{"model": "image classifier", "image_size": 24, "num_classes": 4, "depths": [2, 4, 4], "stem": "deep", "loss": "cross_entropy", "nesterov": true, "lr_schedule": "cosine_restarts"}
Rows from block 5 of a small image classifier, named by matrix and row number. Rows with one number belong to one channel. Each number is 128 + 32 x the weight over its row's rms, rounded and kept within 0 to 255. All counts start at 0. Numbers have three digits each.
After each channel's rows are labels from the 100 images, of 14848, where the channel reaches its highest value: "peak at" is the part of the image that holds the peak. Only what is clearly more common there than usual is listed. The data: fractals drawn by 1,000 iterated function systems, in grey. In brackets: how many of the 100, against the usual share in percent.
# convs0: first 3x3 conv (model.blocks.5.convs.0.weight, 128x128x3x3, each kernel summed), inputs 0-127
# convs1: second 3x3 conv (model.blocks.5.convs.1.weight, 128x128x3x3, transposed, each kernel summed), outputs 0-127

convs0.74:090125159115120163085154144072069132119156092193086141127075056134185127149082131168118137173082103126083188068151136101067111161131082111075103137065062089150111125188111082102126073140170117115118158114107109143120127100159114090120118165135090121086062141147128140109159081134143157085113118191181142113118102136134088111077139131158145093087108103140104138139093125110092105111126
convs1.74:167139145136156110149169158114116150178181130111168168095153078118152146120127125092187180140095161130108108143217150109083132174165131124100187108075149182134129107177124146132115112128146124162097190116149155109143076095107110133137168153131108182079128125177112178158183157176126066086151143124146120131128110134143142090137121141081124174118127159213131140106196101127205152165085
peak at: bottom centre (43 vs 11.1); bottom right (32 vs 11.1)

convs0.34:140097111065107119152127145127120120121137127110153155106134164123152183118087164148142135111197172108117120134114117128161193170128116069132138106074148114197144139166118068170087158160075120095070073117089154117148159118139133117089116142161119140069128166083124181092154141154136177139106123170128103070066117098150086094120132131140118140188144137167133089163190139070153121196050
convs1.34:110107116122075143117165161157131138122121146121073173105111128116144125123124074092068189115077097185166156082155184118164148100113166156104159125114128086098156125091096102111125146148108106119112117145117146114137150123117139086067131121098138159087180078101166171083150131134101087107148168133214154071148141087198070157146127161154104111103160151229094105115077127100113101173156
peak at: centre (63 vs 11.1)

convs0.24:103122087113119151091156096098090130178115165137161112124137157134121184181140125133119124121089121120097120122129147106130113127113137147119095122115091124107180136076126105145060091099157150161096167098098131148103194102130138066096103111127181171122207123054104100031137209085083139130154162110187061119122158121139138139066140136069087160161124080151137093076166121130144149136112
convs1.24:082136150088108141144153074165099157101076164093085107113065162140153146107187072084158112143079163149146148126130171163123084112121171166106188092116121075067128129065131077086127126128145162156099144160152101146154151092096163122247179102121108160146182075121141104090121131177129121095182159117112079122125138113166118098144142101094091120121159147113108082133131142114157124133145
peak at: top centre (34 vs 11.1)

convs0.100:084084123158104120129124089180161123060166149137114144143093124120108066116118161038149131106035127159089095105077064095139106124107147145184087174162115058157103169162122110163157121167140048096185102160117102133153098176137132129091182073170135137134123089083118111142110057103107082097119134104104115136076148132117102148104137107150133150145138144134158139134117155127132155150090
convs1.100:120176107120046188065109149132112140139156110145072142161122136100154099203147164096132091137132189192150102100113135188102133163086172131134168108163110084104115185141141087115121105168137089144171091078155091151138105127137130158097165090200129123176161114170153117138124152144099100122141149154089145200116109171142116185163165120121125174111100155174145110150121129130157182188110
peak at: middle left (53 vs 11.1)

convs0.53:119148194101110120183077151093143135175139155112110146107099098121131122128103109136135125107076089136101134114093121087082135135135147110088090079125151137152073123154102160126146097146073087095120102150149109120155134089175188066133103077131126141120188143126156125097124116143110104071129163025109188111083162138138070168100078094144144107148092120177088135173055075111142149162067
convs1.53:161187151147118111095133116106100129142054115104119132081145115107128170094066114135162103128144123144169172203056123086129116123114142122086133087174198103128127139104144152132158122147136148105071115131126123202144158165118117148096128123119148180089096150158079117135137140157103077189136135140147141119215137162136241120093163153127094099192100112094153167109102101110127143176104
peak at: top centre (34 vs 11.1); centre (31 vs 11.1)

convs0.126:119117101129100135154150151091141099128151083143100171083105104142095066123139132136152099133138121102148108110079119123069130066123107063173123166091116165042116104172122081179099088148121144096157139154173135067203147079109208076119161101148114090123124078146121176143088124103147152128078108126095246159103127153109134110151127142135171127145119116173127145150153092160126144152132
convs1.126:126119140143075123154163167109162087143155149085195121117142095110191128107108091118155097146125175103090104151166111085109115128195090127120110119102124188181185127155112147082167134130152117121112124080125125119117128090181114098090152129126110173087144150244136217127143176152136110144164107101154144130157206123097135077125114143127198088102172129122137150053136156136130147129118
peak at: middle right (34 vs 11.1)

convs0.83:084107110138119113112167138103096069131137084111176123087101066127147114134110058073161094135159102103147099078075143131122160144119134129135111103090136145071095105142083119103084027176157087088107135143112152165129129156101075156134067167121144098108111138147078170108139087165134184181121122115185175107062125072102165099116093103130154138128117135106100187115140084119169135154093
convs1.83:084103113136090128152217160065162095164156084095220092088186185150080097130141114136090111127140139106134126118152095111142155079144084154133153142122134168130128113148141145117168101176152178095138150168098196104104089112171143100136172118089096157091126133174143177156197125147112111129076130133190176091121158155100084137128108180099167151118114119120118171122109175164106129164137
peak at: middle right (49 vs 11.1)

convs0.85:069077112123141078128143191123138163148132173124104132104101113199073176082155158122189122102130137042079144103156114107064113176135139148146106139085124135053107123093168153136096130112150134173153153136112149184114128098137122121112129107050117160160110052133133168146070115228144082137138103136146108176094134100133154127096110110116133142131137164138122126095137120101182159083108
convs1.85:113098120128107111235172189089111165107130088148129128099116137097101081087118065144135125145137120166179101096089132131093108134178141137092114154168107171145123132132177168132149100228149152126169092082129160144128155122134129088128123132076137100090075104075156158122109098137129101136114111127161106091097131095113121076130140130095136112096175195120168178110228134130084158100153
peak at: bottom centre (30 vs 11.1)

convs0.14:145082140096123106084142077138126132120045147118082097190133153114102134121170132148050160139100125045083101089146141171209109102105143116205166113121136137131152095079151096104114155098131123093122150133089123112146093085124113114115087127101138104165131134147111104150150146097071156136152131103146107147164135102122089094114204150058136085103122098149121166144067158096050106174130
convs1.14:076072148176091094150113141133151123121115128112058080128112107185106145122185115127093065125133130115122136177155094100096140095120191162197117063129096125152094080109097053142087139113126173170077147149135097121127136088111119122160103078111111069139154100098140129078142136195094132117163074113075128172150148115115115119117154085122126060135134158134138105102053114120071155100161
peak at: bottom centre (44 vs 11.1); centre (37 vs 11.1)

convs0.86:101092150126112035176084146109160165153098122150139177111156123166096166138168131162120154139135115175125174123063154134067158143180111100106091158130119136106080134128145177129114101071067112114140094051137113139079138161101141152105125129161128075191093095150117102090086067186067168133116094119152106106108075113160103128097046124103110141091135117142108145174140140087144131115134
convs1.86:130077108109077126155118139132063199121095117147156155122146143105057140120138117180163085055104160124101080123106128126119189131232159093119111144140110135140162113127149110177152117135202127052114138117172179151143118119136164147098134104204082129158102097141093092090069104129149090137143134134154137109130159114089130093097098122077108153112163149119157144132172099180106166089164
peak at: middle right (29 vs 11.1)

convs0.123:150158082194069174081135190098162093125140120148142138117126118176132108180140143125115094119152135138094145123153105085177156122125120204148125111090085118121145108165175080108094106163121173111213139113090144192110150122097160105098128095100154099097171120081137200137155131109138131123141090136087101170078166101135089108168185123180178164126124113213126152129152152080140132154142
convs1.123:160138100133092152101172130121156114131117127091101114084067093204160097086067120083146145147120116139135114125148115139118157124141123164157114126102185180125120143171082154168107136093129173111140106099098106155138162220151185122141118126069062084101151151120207214181136148130103137158148124087082098128111123080141129173157153142109124193104142136140133135094109194118133147119060
peak at: middle left (35 vs 11.1); top left (29 vs 11.1)

convs0.84:142119135152151151101124125080074158179104070089075110086091075157106170124132111145130113115101124115131093156061106097082156083134092105105170129030146106146130115117117101188122115112111139190152093176122142090069174154071149104155125107061115149127110127115155115113065148185116139120132145106117082108161138117067146083192145108101146129076141089151121129128211116112125162126158
convs1.84:165092123123096092121161140144109181146127150132177154179123122165107120108102056099168131152130152134046102119170134140125107132172050104112118130135110122145131133154105110135124116151153127152124108118107120135165203145113141103153179103064098161141079178145103173145093165186155189147171109066159176080145197146133109128049097118112147120123119061141136100181153112187183139149129
peak at: top right (32 vs 11.1)

convs0.93:082084125096157111130130096114085115116060078079138109164155092096117187116109149100105150149082133129061167126108177104052159114145066101120078110083069087110089083110129123174161146105111083185124132181111075178105111140106167074083168106059097135163151166149124095086153091146116162088129170121116124114119134111133169108094130161092117114122106113147113126116133131135082091115071
convs1.93:124212189168160115158140153123122114218112152066098159095196110088167157142090183107171110145164120147202113165083154101117159112122136151158103079140121173172116146104129091152096161110145120151160126141097142122146134179119111113104144145121100113156159173109105100159129133109205076132123148119157168123098145138134196133170139183099134090080120120085107152196136128171163099101099
peak at: bottom right (30 vs 11.1)

convs0.27:169107123125132105092097123158083080126134109136139075157121102111179150128185213157141140101175067111139164127157132137122149120135089150110109105193104144098137122076139139086138152116118136154106132123122125175000104068132119112127158108121164145149151179098148122126108106095119116124119073070101067083142155131119171111188172159154141150053135156107146134105148141062103095081126
convs1.27:167079147090138101165093138144052167157110086113112117179139136098090158104144178083134125116123098132159128101100131144063084149099168135117119116111118147135139084112214129130102152137150148176139158133121115106071123129217148096231180172118106092146148139113137070100104139145173147157131135172134073144102136137072136167147124193099120091122112140107081111151158085120118192119162
peak at: bottom right (27 vs 11.1); middle right (27 vs 11.1)

convs0.15:186113096127143062166121145133168131123091092082154149105167147131113195107104088159081081107120170050122116135136147062057151110080066104142126159052108151141135077171131034137107105151143201129160105095097186130083117162126107109166109106121132151153137168107149152072099151138148136068130133116164087106083168131137077116134140133155172106106129128124111102122156109115118120148127
convs1.15:090093148082083124098230119107113151147121088164158131136150175136105147099184093135129144099075159146108145110136145136128170094142158098124130109103139138146181029133134041110129102131163164126105157195112109122098159097145176064138136095151105163131147107109113138122126129173155128116153130113214135131091181079126109108052124124073103154139156131165100108117084154109093092168103
peak at: middle left (40 vs 11.1)

convs0.70:105093141120140152080147122120113133169090142122167133127058068192124149125115141116112101021119163153112148080113155110055161142130110099118098066131145115134102136076175150094128138141114099133134059153144150100153100131105137089089153097099145115134218154120184118106083148085080126129119139110135100177118153178077109109124127091100126093080104056100106054148145101141093111107114
convs1.70:105093148136143088154092100151123090161107168131107147091058141080177208105092091114115093180130116159176065101093174127136111135066125162115187152128149127138110079106102127142116125170097090162176167161145100157123142173127172173129161129117116132123184083148120101152157158098130093131165145090119146134101149135079143155177224089050112130143089174111103128129112137123105184114110
peak at: top right (31 vs 11.1)

convs0.64:077126102108128092147147124125044193152098138147127122147092119114144160171079116166122092143131141128093117093105093123096118117147167099112087110166138068091137093067084057138114095193154151121096149125091158119125151119088165150131152154139096121157162127152139148138115068106152097091129092181158154093106036127189121149101115091172192165108167178130135136061120127155191143112108
convs1.64:080160188133112152221142172109071141097117127160132148152177117132140137107141120138106166118158115093153167096126125106164056203192100105093098154146154095156136075097157122097132120105117169123143184127145144086095110068140073116117170094064163163076133139157136175133135103129185125141118158155083105145089085105172116076140073144121110172151183175133109132121128126141160088161139
peak at: middle right (28 vs 11.1)

convs0.5:081120117139206130176151163076159155096172126197138102153109103155144126133155097094181162093114059093133149127131163103120126141125081139103078135111126179085115150083095140081111123096105139116137174053074109173102169084144120198112082140138126089147083133085125168138152118129140171185053076108152142071128132178128151129144116132151134104101122136088158164111161129109156065109127
convs1.5:117118122122136147116082144104105167154125133146098118056080128112125166174179166082139086093148119055149122143130085124142141099124138203132166141113143161092083117141190167079184081124159137096138074108151151184136117116102119106114135141093096088159108156083185191110068065132135089163077080129154119083174076072108117166160160137144084153130132130087104129105131172157132094145136
peak at: top centre (42 vs 11.1)

convs0.11:174127104123124082098094142107158130164107133122103123176102091109137137077055145131147088125125071121099139122085130069105083139127090079123065129176151101131077154119170115142133161171106073089165117123143115171153134183117213111062141082133097129091110185180112114163164103123181114122080153065102146135110151090117156123135115109073129104186119131136148151120137113196147122164061
convs1.11:188174100178126143149124164100129089065088128071075131100095099144121077100091100124106126177194133117138190156099092136151106137104124122124085154110188099139144172116122177154115143106128164188099057148139103147180187162094099103093142098156161085101082143168055157124114134156136123104130065162107125108112123120118183125145113083211137121183125148106111106105135119166126144149110
peak at: centre (43 vs 11.1)

convs0.113:150119031128142079127120191104103162117147095158127169113090067164170122136109157106146122127149143183103098115089160110069121130142159109106069097088217062130122160151131140128096135159126088112188092133142135139148155158117141140112104073059130182153105107101093136130062109109127106136120087086108153147133155104132141141118143128049141106038091121136095163124185153117163132147132
convs1.113:137083108150075128176130157122090115122119193131159063186126176122078116125096112134085124104148114171139115121054181116158128102076136128155193143121185095132107108087159102096125136163169134132184113139124134074148129125111168140132131075138143126117096152175118128185035076106138174106086104133170126119113133153169111155161171182089151154087072206125135167157107110122151138135113
peak at: top centre (32 vs 11.1)

convs0.33:090126107088064132096110213077072130143104112142135157075135145093090106132138114095109099127104121147070129091095133154134133169155110064088131116116124073111129145117123067150130073120140149054096151176120133090133123137131143050107088119129153123102107171155115080109119096130097144119235170076106156130137089114146148094092110092182155117140112104167118201126106108087110109176134
convs1.33:122093137136112100178140139087119175181137118118170132104172135150104134081154115084133102092110109121150146136139135142118170091178192139136115108118170138088100120124103098094137127188132135109066094108160068145160115096104195134133143134125101148082087130125103112121071094165189139213178094163092097160123163180218169118114147155113147125131150218157153124152061116151140142089137
peak at: middle right (41 vs 11.1)

convs0.44:122101133094127161079096162080055139176124054123110184092103121143163173171073134102133134148130140101045107125155121152107137083139128176116081117161062173111183112110100119129126112155120092157139121164116126143155158173131164104127147143122094166126081134095131081158181082150133134150089098110094167168150124186132104131136121133070081124083116137171140188173065108088098110168087
convs1.44:126086145084107108082136130097136130195122131096099127100129163147147150103127120163161132122158166142210095172127123120164122125144137188109185110094110173181115104097129189184118120087102147191121146166156130120177089135090117127137136132081190159098176112154140149167164186157099106103161074132114210194138202178118142140106145118107141168119146117163120089100181138137121135088087
peak at: centre (64 vs 11.1)